config.yaml
model: "image captioner"
dataset: "made-up waving flags"
train_examples: 97500
image_size: 24
crop_scale_min: 1
horizontal_flip: false
translate: 0.06
rotation_deg: 5
tokenizer: "word"
vocab_size: 53
encoder_arch: "resmlp"
encoder_norm: "layernorm"
encoder_norm_position: "pre"
encoder_activation: "squared_relu"
encoder_mlp_ratio: 4
encoder_parallel_block: false
encoder_inner_norm: false
encoder_patch_size: [4, 4]
encoder_conv_stem: true
encoder_layers: 12
encoder_width: 192
fusion: "cross_attention"
decoder_width: 128
decoder_layers: 6
decoder_norm: "layernorm"
decoder_norm_position: "pre"
decoder_activation: "swiglu"
decoder_mlp_ratio: 2.67
decoder_head_dim: 48
decoder_fused_qkv: false
decoder_bias: "qkv"
decoder_qk_norm: false
decoder_parallel_block: false
decoder_inner_norm: false
decoder_positions: "rope"
decoder_cross_attention_every: 1
decoder_tie_embeddings: false
init: "kaiming_normal"
residual_init: "none"
optimizer: "soap"
beta2: 0.95
learning_rate: 0.0018
beta1: 0.9
shampoo_beta: 0.95
eps: 1e-08
precondition_frequency: 25
max_precond_dim: 512
one_sided: false
adamw_lr_other_params: 0.002
max_grad_norm: 3.0
ema_decay: 0.999
max_steps: 9600
batch_size: 256
epochs: 25.2
lr_schedule: "linear"
final_lr_fraction: 0.1
warmup_steps: 480
weight_decay: 0.4
adamw_weight_decay_other_params: 0
Rows from block 4 of the image encoder of a small image captioner, named by matrix and row number. Rows with one number belong to one neuron. Each number is 200 + 20 x the weight over its row's rms, rounded and kept within 0 to 999. All counts start at 0.
After each neuron's rows are labels from the 100 images, of 14848, where the neuron reaches its highest value: "top examples" is what is common among them. Only what is clearly more common there than usual is listed. The data: made-up waving flags. In brackets: how many of the 100.
# fc1: MLP up (encoder.blocks.4.mlp.fc1.weight, 768x192), inputs 0-63
# fc2: MLP down (encoder.blocks.4.mlp.fc2.weight, 192x768, transposed), outputs 0-63

fc1.206,192,192,232,192,190,198,220,198,218,198,209,186,215,171,195,181,193,233,166,199,236,211,195,217,200,191,207,163,238,182,187,213,205,199,226,228,213,182,225,204,189,211,198,207,248,203,228,219,202,218,247,219,183,177,179,209,200,154,187,192,190,196,161,212
fc2.206,186,176,188,195,179,197,189,187,170,157,179,203,204,235,222,209,207,211,222,241,181,221,174,215,210,177,204,167,224,184,200,181,211,218,221,211,203,178,214,206,202,207,193,200,228,194,180,171,188,227,218,178,218,208,183,208,175,205,192,206,185,215,230,183
top examples: saltire (38)

fc1.405,210,182,237,215,197,194,188,253,174,192,207,206,213,142,220,189,215,191,158,184,204,218,204,171,225,184,170,208,205,197,195,165,194,209,250,195,229,230,230,203,198,222,177,171,215,194,217,222,208,230,192,238,180,188,222,173,202,209,148,179,193,196,225,199
fc2.405,199,216,180,192,160,196,180,209,204,185,242,197,224,193,202,220,204,184,192,227,197,244,174,206,194,166,190,200,154,206,199,178,178,231,189,212,184,196,213,206,192,213,173,164,208,200,197,198,229,222,209,201,209,228,201,231,181,242,204,170,204,215,224,208
top examples: offset cross (97)

fc1.682,237,177,210,230,205,244,160,187,210,193,208,263,196,231,184,194,211,172,196,197,204,183,168,177,224,219,192,171,251,219,196,201,222,201,182,192,214,202,191,220,201,198,200,202,192,182,202,220,153,173,176,186,204,219,185,182,208,206,157,201,182,218,179,196
fc2.682,226,166,210,169,228,216,217,199,214,239,232,191,205,203,167,245,214,220,218,211,192,172,229,188,197,197,245,216,195,218,195,186,180,247,241,204,173,203,182,229,227,199,193,188,214,210,202,226,209,170,220,213,203,198,192,207,200,185,205,173,200,222,186,212
top examples: blue (46)

fc1.396,211,212,205,229,160,209,220,208,138,206,207,205,206,166,237,187,212,168,228,204,195,229,247,199,168,207,164,199,172,177,198,218,183,186,187,220,181,200,191,177,174,187,192,183,185,180,246,165,271,189,168,219,187,242,205,188,205,181,184,207,191,222,203,240
fc2.396,217,211,206,223,175,167,242,193,200,203,154,180,199,201,180,234,190,227,170,169,190,199,190,215,178,215,227,255,231,221,165,205,203,230,197,203,171,220,171,192,207,207,222,242,169,196,201,180,224,192,203,201,243,216,173,225,197,226,213,175,214,158,196,194
top examples: white (58)

fc1.473,191,187,194,251,188,209,210,248,191,193,210,219,175,191,215,203,208,185,171,189,202,226,207,200,203,171,232,221,185,197,214,170,232,219,231,186,221,242,167,219,198,194,219,162,223,171,199,230,203,220,207,197,171,214,240,190,207,201,179,183,199,208,208,207
fc2.473,197,215,212,160,193,155,191,220,204,148,192,192,207,210,213,168,187,186,201,234,203,211,186,195,210,220,191,205,190,207,209,224,195,207,210,193,224,190,227,206,207,209,161,190,182,233,213,150,206,210,184,198,188,208,201,235,193,224,208,198,231,220,198,188
top examples: offset cross (98)

fc1.108,201,215,222,193,215,179,197,173,187,234,212,192,200,243,193,185,210,200,204,203,188,184,238,186,201,191,221,193,167,179,208,213,185,212,207,210,202,211,213,180,219,199,206,162,225,185,169,180,174,218,188,224,220,191,210,168,194,187,206,187,229,191,209,160
fc2.108,187,176,167,212,171,197,197,188,213,196,182,216,217,167,186,237,226,211,194,199,189,172,166,207,185,219,199,197,210,198,203,194,195,201,192,201,175,169,180,193,225,187,180,235,186,210,194,223,242,215,199,208,198,173,236,212,185,215,196,238,170,238,196,220
top examples: brown (100); plain field (38)

fc1.42,197,207,222,194,210,203,202,192,193,176,201,258,171,194,200,181,170,177,244,176,205,199,186,183,178,190,163,159,234,216,202,199,208,194,189,199,213,212,192,210,209,215,201,189,220,201,186,233,226,177,190,177,193,245,195,202,211,210,195,218,205,183,179,209
fc2.42,219,183,179,183,198,204,185,189,220,231,244,187,201,185,187,234,211,215,196,194,190,191,221,219,195,196,249,198,208,171,185,204,191,217,195,199,205,202,212,174,222,200,213,206,210,224,194,207,227,146,203,197,184,205,186,219,215,188,220,151,171,209,208,198
top examples: blue (52); corner square (27)

fc1.217,191,219,224,210,208,210,202,203,229,180,187,235,201,179,158,194,208,201,185,203,192,230,210,181,170,230,197,206,200,207,169,189,199,186,218,207,219,220,203,232,188,229,197,193,221,214,217,205,177,181,190,178,179,216,222,163,203,192,185,176,215,227,183,211
fc2.217,189,187,178,193,184,173,149,211,177,208,245,199,213,156,202,226,200,179,193,218,214,204,232,188,192,191,199,209,213,202,221,200,184,211,212,215,164,184,185,195,194,161,182,209,186,204,216,214,184,228,211,203,191,195,212,209,181,177,199,216,178,222,219,163
top examples: white (99); upright cross (39)

fc1.330,198,219,243,174,186,215,204,211,178,202,206,205,170,225,221,226,239,193,185,206,160,211,201,187,158,223,190,212,205,202,203,224,222,177,206,253,168,219,207,182,190,195,231,167,201,179,198,230,207,162,206,225,145,173,201,196,223,200,197,168,164,216,228,196
fc2.330,186,167,190,201,195,152,188,199,196,210,215,209,236,161,213,230,184,187,173,216,197,168,174,189,184,223,183,211,210,184,219,217,186,204,232,182,188,186,179,171,184,210,209,187,189,210,168,182,206,218,196,222,178,207,182,196,198,197,190,225,184,186,197,158
top examples: blue (73); three horizontal bands (33)

fc1.736,194,195,183,201,205,186,205,187,201,210,210,159,173,216,145,161,153,177,192,227,177,210,198,189,217,175,211,224,160,212,205,217,209,209,221,165,195,204,215,218,225,197,226,156,192,172,226,212,192,223,184,227,202,209,218,166,173,198,175,179,209,169,200,196
fc2.736,198,189,220,205,207,197,190,205,217,192,195,221,183,231,195,239,183,210,193,223,211,214,207,216,198,241,193,206,234,206,219,192,206,225,207,169,186,164,173,194,203,206,156,196,220,214,189,172,191,205,218,199,175,139,237,198,208,209,194,218,189,245,206,215
top examples: teal (72); brown (58); three horizontal bands (30)

fc1.716,186,189,196,211,174,222,192,196,179,211,183,233,181,181,204,172,192,220,174,197,208,213,230,208,188,209,189,176,184,187,206,149,211,179,200,209,187,217,194,198,199,191,259,207,181,179,182,271,217,199,218,181,188,210,214,172,176,199,206,186,158,194,180,239
fc2.716,216,222,193,202,211,181,189,240,208,202,215,199,188,192,191,207,202,205,216,224,170,222,168,165,178,219,219,186,202,175,209,232,176,231,213,211,184,192,190,211,186,207,184,188,204,180,209,171,236,191,177,183,186,228,195,223,209,198,192,185,201,201,223,188
top examples: offset cross (62); brown (53)

fc1.743,228,229,204,200,180,193,204,169,184,188,207,181,187,186,171,208,209,219,177,223,196,186,235,197,230,186,195,205,199,204,211,202,195,219,188,183,225,206,170,210,158,207,220,182,205,193,249,209,202,210,202,213,208,237,185,187,200,188,163,211,202,198,182,200
fc2.743,188,177,166,184,200,168,192,224,223,205,182,233,215,222,194,194,191,197,210,238,206,171,174,232,209,169,183,210,220,229,193,196,222,211,231,185,206,197,206,199,218,197,168,221,188,199,174,198,206,217,224,197,190,165,224,217,197,226,241,192,184,238,189,210
top examples: white (100); plain field (27)

fc1.195,180,165,220,222,185,201,183,224,202,193,182,215,208,211,222,189,214,208,195,206,170,190,220,165,218,211,201,220,212,211,228,207,198,197,214,210,178,190,243,212,217,224,202,209,212,165,189,213,191,167,194,198,217,228,213,197,199,173,227,189,188,198,163,182
fc2.195,202,190,181,194,221,179,161,167,189,195,174,191,172,183,188,197,159,211,196,193,203,182,179,217,211,196,225,202,230,214,207,205,177,240,223,213,183,206,172,180,231,248,194,157,210,180,175,173,184,203,228,230,214,214,210,216,210,203,187,179,236,204,181,264
top examples: offset cross (68)

fc1.162,227,219,189,176,186,207,163,227,168,182,200,226,180,193,212,223,174,217,189,159,207,169,162,194,190,219,196,198,196,207,183,191,231,161,176,195,160,208,213,231,176,200,235,209,178,176,161,203,212,209,197,213,194,199,210,188,226,172,230,208,217,176,180,183
fc2.162,222,214,195,203,212,182,190,213,204,203,189,211,190,174,161,193,195,209,210,227,173,180,188,240,214,190,208,158,192,208,189,195,210,237,216,213,189,197,192,189,232,185,199,186,227,221,209,198,179,212,163,220,196,174,231,220,173,170,200,176,185,207,208,202
top examples: blue (45)

fc1.591,212,207,194,181,194,201,197,183,177,210,194,209,189,221,180,231,217,194,171,195,205,186,193,190,201,207,191,218,159,185,218,189,204,163,184,170,197,208,192,206,191,198,202,199,203,174,225,210,171,192,211,186,198,218,245,198,184,240,173,182,232,201,216,185
fc2.591,192,194,205,180,199,178,198,213,238,178,161,240,200,190,194,179,216,194,203,180,218,212,189,200,197,153,205,241,228,221,183,168,212,203,218,199,165,184,195,185,213,194,168,213,213,182,162,201,202,217,210,210,213,185,200,248,187,214,220,219,219,215,186,191
top examples: white (63); purple (57)

fc1.72,190,198,206,203,192,155,206,138,170,186,226,178,191,214,186,207,221,219,162,208,197,173,199,174,213,186,220,186,197,166,218,200,185,230,200,200,218,229,218,210,160,244,173,193,222,183,246,186,213,235,173,228,172,243,218,199,200,244,181,209,181,175,191,178
fc2.72,190,175,189,210,182,183,205,220,205,193,192,216,225,216,215,242,223,172,227,201,195,174,167,213,185,199,191,231,207,221,203,208,207,200,206,174,200,161,222,199,222,184,151,203,207,235,191,188,225,194,204,183,204,177,215,240,183,188,222,194,180,214,169,205
top examples: white (100); plain field (40)

fc1.345,199,201,190,233,207,195,242,182,176,163,192,215,198,208,203,218,192,209,199,172,189,214,188,215,212,232,234,216,182,175,220,210,209,199,192,177,190,196,185,193,182,198,187,199,215,213,170,237,218,188,178,223,220,191,204,217,178,194,233,157,173,196,168,197
fc2.345,201,211,180,183,209,190,193,185,199,188,194,202,177,174,191,207,195,183,180,234,222,184,183,189,196,190,221,245,199,195,198,176,257,189,207,180,195,189,211,232,268,234,182,202,224,198,183,200,196,200,223,194,201,190,195,211,177,207,202,207,174,217,205,196
top examples: blue (66)

fc1.538,210,186,184,230,223,192,211,190,205,209,226,192,205,220,192,193,212,184,170,199,214,187,200,169,183,175,188,225,198,228,184,195,176,210,218,182,215,236,230,210,181,209,170,183,225,182,215,183,186,172,202,224,208,213,184,196,191,210,193,207,232,196,177,181
fc2.538,185,212,239,221,229,171,196,189,227,175,195,179,189,228,201,183,186,238,183,224,186,178,177,188,199,184,220,193,220,200,156,180,208,214,214,177,206,206,160,160,216,178,202,202,215,227,178,194,196,188,185,195,179,200,220,213,212,197,207,200,182,199,175,193
top examples: saltire (34); border (27)

fc1.73,196,164,181,183,201,222,207,202,151,179,173,238,187,217,190,215,190,229,175,209,196,172,169,230,214,199,225,226,183,221,230,173,189,200,193,224,178,189,183,225,214,182,195,205,184,189,208,207,203,147,195,197,201,225,227,237,190,200,191,178,204,242,188,242
fc2.73,191,212,209,189,226,170,199,205,227,209,211,197,227,231,211,228,194,196,206,209,172,213,195,214,225,234,206,166,201,199,192,213,218,180,182,204,178,180,188,144,222,176,191,168,175,205,213,222,185,201,181,183,196,222,209,201,187,221,176,229,151,230,188,208
top examples: brown (65)

fc1.709,255,243,165,184,226,186,174,204,237,238,207,200,199,192,172,187,223,207,239,169,224,223,197,210,193,201,179,206,184,205,186,196,197,203,181,182,200,186,210,208,229,192,212,200,222,227,222,176,192,233,211,223,203,190,203,207,186,223,198,179,164,206,214,234
fc2.709,192,161,178,188,207,179,199,198,209,197,181,229,213,193,196,190,191,180,166,190,221,202,208,206,230,218,185,210,203,211,199,179,201,234,209,203,189,186,165,162,217,208,178,205,206,213,195,216,239,227,195,175,187,188,211,234,219,202,222,234,181,198,218,193
top examples: teal (89); pink (58)